python train.py --model="self-supervised audio encoder (BEST-RQ)" --dataset="simulated sounds of rotating machines with and without faults" --train_examples=39062 --n_mels=80 --hop_length=160 --input="log_mel" --win_length=512 --codebook_size=1024 --mask_prob=0.08 --arch="crnn" --norm="batchnorm" --activation="elu" --depths=[1, 2, 1] --kernel_size=3 --stem="single" --widths=[128, 128, 128] --rnn_width=256 --rnn="lstm" --bidirectional=true --rnn_residual=true --rnn_layers=4 --optimizer="adamw" --lr=0.0016 --beta1=0.9 --beta2=0.99 --eps=1e-06 --grad_clip=0.5 --ema_decay=0.995 --steps=2200 --batch_size=64 --epochs=3.6 --lr_schedule="constant" --warmup_steps=220 --weight_decay=0.1
Rows from block 5, named by matrix and row number. Each number is 500 + 40 x the weight over its row's rms, rounded and kept within 0 to 999. All counts start at 0. Numbers have three digits each. After the name is the row's rms in percent of the matrix's.
# weight_ih_l0_reverse: LSTM input weights, backward direction (gates i, f, g, o stacked) (model.rnn.1.rnn.weight_ih_l0_reverse, 1024x512), inputs 309-411
weight_ih_l0_reverse.903 101:442533516490441528483587437498506455474477527535506590532606466491431496445532484550509417544554505507534506512542538512477518519459536509503512499531516470595514422436558560492495506473581543522545551513427440432465609404503521460465553459473465577493521553439481605524553513519454496480512418475513591496492
weight_ih_l0_reverse.904 105:489614532475500466446532494557436525518461523459532473530512459507453495501516521493456560531532563480544492429451402504466468641565466477547497469537554555497553568512521487486530473493515514551537482473418539483472519516478523512545492520543554489534524550502473494507490530495470502549515481505448481539572
weight_ih_l0_reverse.905 100:512492552458560471492477502562499496455465509448467451512456463446562393550517521457481507467541528439526516544506549476489491510534483454543550473527481472506500523482540539455476497524518452580547529370507517435511496568539580407450504503496510501498472551476480453497500437560444499557496531396423513460506
weight_ih_l0_reverse.906 103:527538526461502516542484527489488532498505543544527455581420477514551505522445599541477528469503513476476532567515510380494484495439469459521464478495506439501568469479523503556528508474517430507475478458538592483562519571440463429524394522504475529553526524480448456523448497514469469508447515481548503538510
weight_ih_l0_reverse.907 101:503487454472385530453489421494502512463502493582508603531582529555563509482524474501541455594509581476547483507537529492526464486535583486569478431523486514538523528408489500536524495454501601420423507493487505508516522487502516535536493478478480502442476515513536602494587555460500475460509515527439500457517
weight_ih_l0_reverse.908 096:519496488451479559413481461527524468497528489470554507456521593519535491480504408449474437511537532454482441540461418505479534578535578502507511501528478491446487506433501523547505508434479520460540478503502507542470501487430500544488481429489568524504471507554582507461536512484428487480461507512489464487512
weight_ih_l0_reverse.909 097:530467466557441531551492546544456542482521452549515502569482499551471568540480489421443478495550600537478451470461464517482482486493474474470526460446490463498555489486443482548529545418509453432561460559503522507565435540416529510541477431524521529466476489483501454505520519483519529399454522505457484455514
weight_ih_l0_reverse.910 100:466481506522482510500471511515528528479438513532463495433567460518588468503443485510492519516480450501545489503524531439542449490518481560477487479465501577531448484537515483466510476519517526540476533550468445462533555455579526504498513488567445494490490481511561522518528465510499460431515505449491533504467
weight_ih_l0_reverse.911 103:461513447503517538515514506535437451493615571494505468543437500493469542569573535479457455482499555474490507578410477477489585501488527454466467504467521459477472509450492598486493533490549475453513542614554440525391471520450462482475514426526438545611467465475549452463443474516526510489492502483556515435515
weight_ih_l0_reverse.912 095:506446478547460512541522542496501555496554463519480471533466502483523501487475545526573528493545499478526476557451457474558487525461513450528443508516501437470516500515520504622501436488510467435487508450477527524539484498455472498489501480465530514509493435500495523521539501538452452487471440457430511485464
weight_ih_l0_reverse.913 105:523439441533453506465443478494517472517454496513477607523529480549499510447521509519555469596458477458541480515516517534498514519564494545497525477514512519516514487454515518442434505561511580468491499455487480541484603453567457537563506467484467472423509519476495549529613471484562449503502508526475568511466
weight_ih_l0_reverse.914 099:501576509485504492453431461461528516469452460494447504551501594537473466481527491497501525499492508525442473521482487527526449517561483515544532443421455505471496497397502507498542515529470503470545541549525568527464384523508586552547522374490499507556469429560537512473508471507552501469464454442473519525524
weight_ih_l0_reverse.915 106:513543417458448519522546466474533490459466483570515518527515438576479612507464570525579530555512521517478497515504543536517455521487557561488478489506506476525519468480510480468560490448519512539500449522466501544503526468461501489532532483538512496483534483505509565589502477447454477501439483550461503521518
weight_ih_l0_reverse.916 104:465535496523488582428538484498505517477544483484474552486538570546483531499537442564507449559510531550490479443568520495489467603521520507488551530576443518559547429472477484454531502364548481551468500530562484517498536472460512524533561477448488515441445471394543557548551538457492407446497497538413547577539
weight_ih_l0_reverse.917 092:532458501488544482488538545470449419555516470529437523445466511516494438489473477528518525551476507492544546514485490508459520496499478473416496528489493494505440495427493527494525495442521526497426555458554534600435509449466546540538528539528436485524478507506561503519536498526457552521481530583525454478425
weight_ih_l0_reverse.918 101:481493472514499557474540463481410471516582489548530507443533532517456462496453517543534516540475533566423497524438445497485521449495545510509487536539490473522528538531486514592494546547436478544438454527475491536585477521548507548534489549464540448502431522480532501577509511468444527455503513494481483570528
weight_ih_l0_reverse.919 101:529500483427447577555507508474467443481531484523504554466559537535538528502536514520529446532494542543596504487597538546522460493464484514418500426446542549564566417463504504430521501516514563437508472482508501483469460472457414524554522507585525504433479419529568571529548446488461475502480508482510536489522
weight_ih_l0_reverse.920 092:468507469493527541555522575488525556572428549435478475449479397462549458501483533522468506519485429508571568510469478445485526496517557509441518530555559428465492540505519497487534477555473498474440505490498448510535534504525514459536551489573509482506484484461558483477467457589385489432440497464470527528488
weight_ih_l0_reverse.921 094:528521446470389517498496477531519418539556485571529606457589476570508503523472487461537503549519512493499571496473468535477455550545579494530507486482516517427506500466438539524519523468475540485473467505505546541527467436514510568564498419500535478409519540463531543569534478429463502484487506499477471460444
weight_ih_l0_reverse.922 099:438485406522534533498488527532446500602467517497466508567483501528519539506488508496484458477484482525510555527427503512433569468428474492500453505534536415470493495558509470460470498589456484459536504568519530469510458505457538458512473479440540534572523531494468509597503527556455478490516486496524455528564
weight_ih_l0_reverse.923 099:481563535502486491431530446506601542468498467449510534532531541481509493474497463425545497525485526571494449477489400473474446575512484522579494504515544547470501501461483570525552394479525484525516466512435526502467420457441554556546524468523554566494458470550529558519534496488513492461462540575548477512560
weight_ih_l0_reverse.924 101:496445433495467516526530504494451497482578433522471509500478544494565611469446529522579474488534535561554467567502472482491495518472600443504486490475420490453514468505475554593538501492541476460505500548556471564508522490498523539537507506424480526489468466438500529603475572486552431465457451510460503534589
weight_ih_l0_reverse.925 100:480528528560523470505466520569428491534481479472521469580466523515572497576473537530508509442493496494517524596484457456504579523429524448508444489471519440495529457566471457531499506552515515543519542481434539447564513492465500465477520510539523562488508490440464431514490470529403475443508547463486466479492
weight_ih_l0_reverse.926 100:497483455514446566509585470469413459509523450569553517483577492560470478469473531566562513544521558541517511521552527547486493546461507548504565456558556560518473506457559460469566470571462523438511413468505488516507591492456521516563567452498505551421528500457505505537529546534511434490476513517508583603544
weight_ih_l0_reverse.927 096:555552507449536496477520488493431468494560497461570463499458535475510478485579515473464426473470590537500441418495465479453500521485495470519486552504499477490520493515463600569497529436478465475484498556601549500407430580496448532474497519482503454562484482483468482435439464518513528530580534512549507515521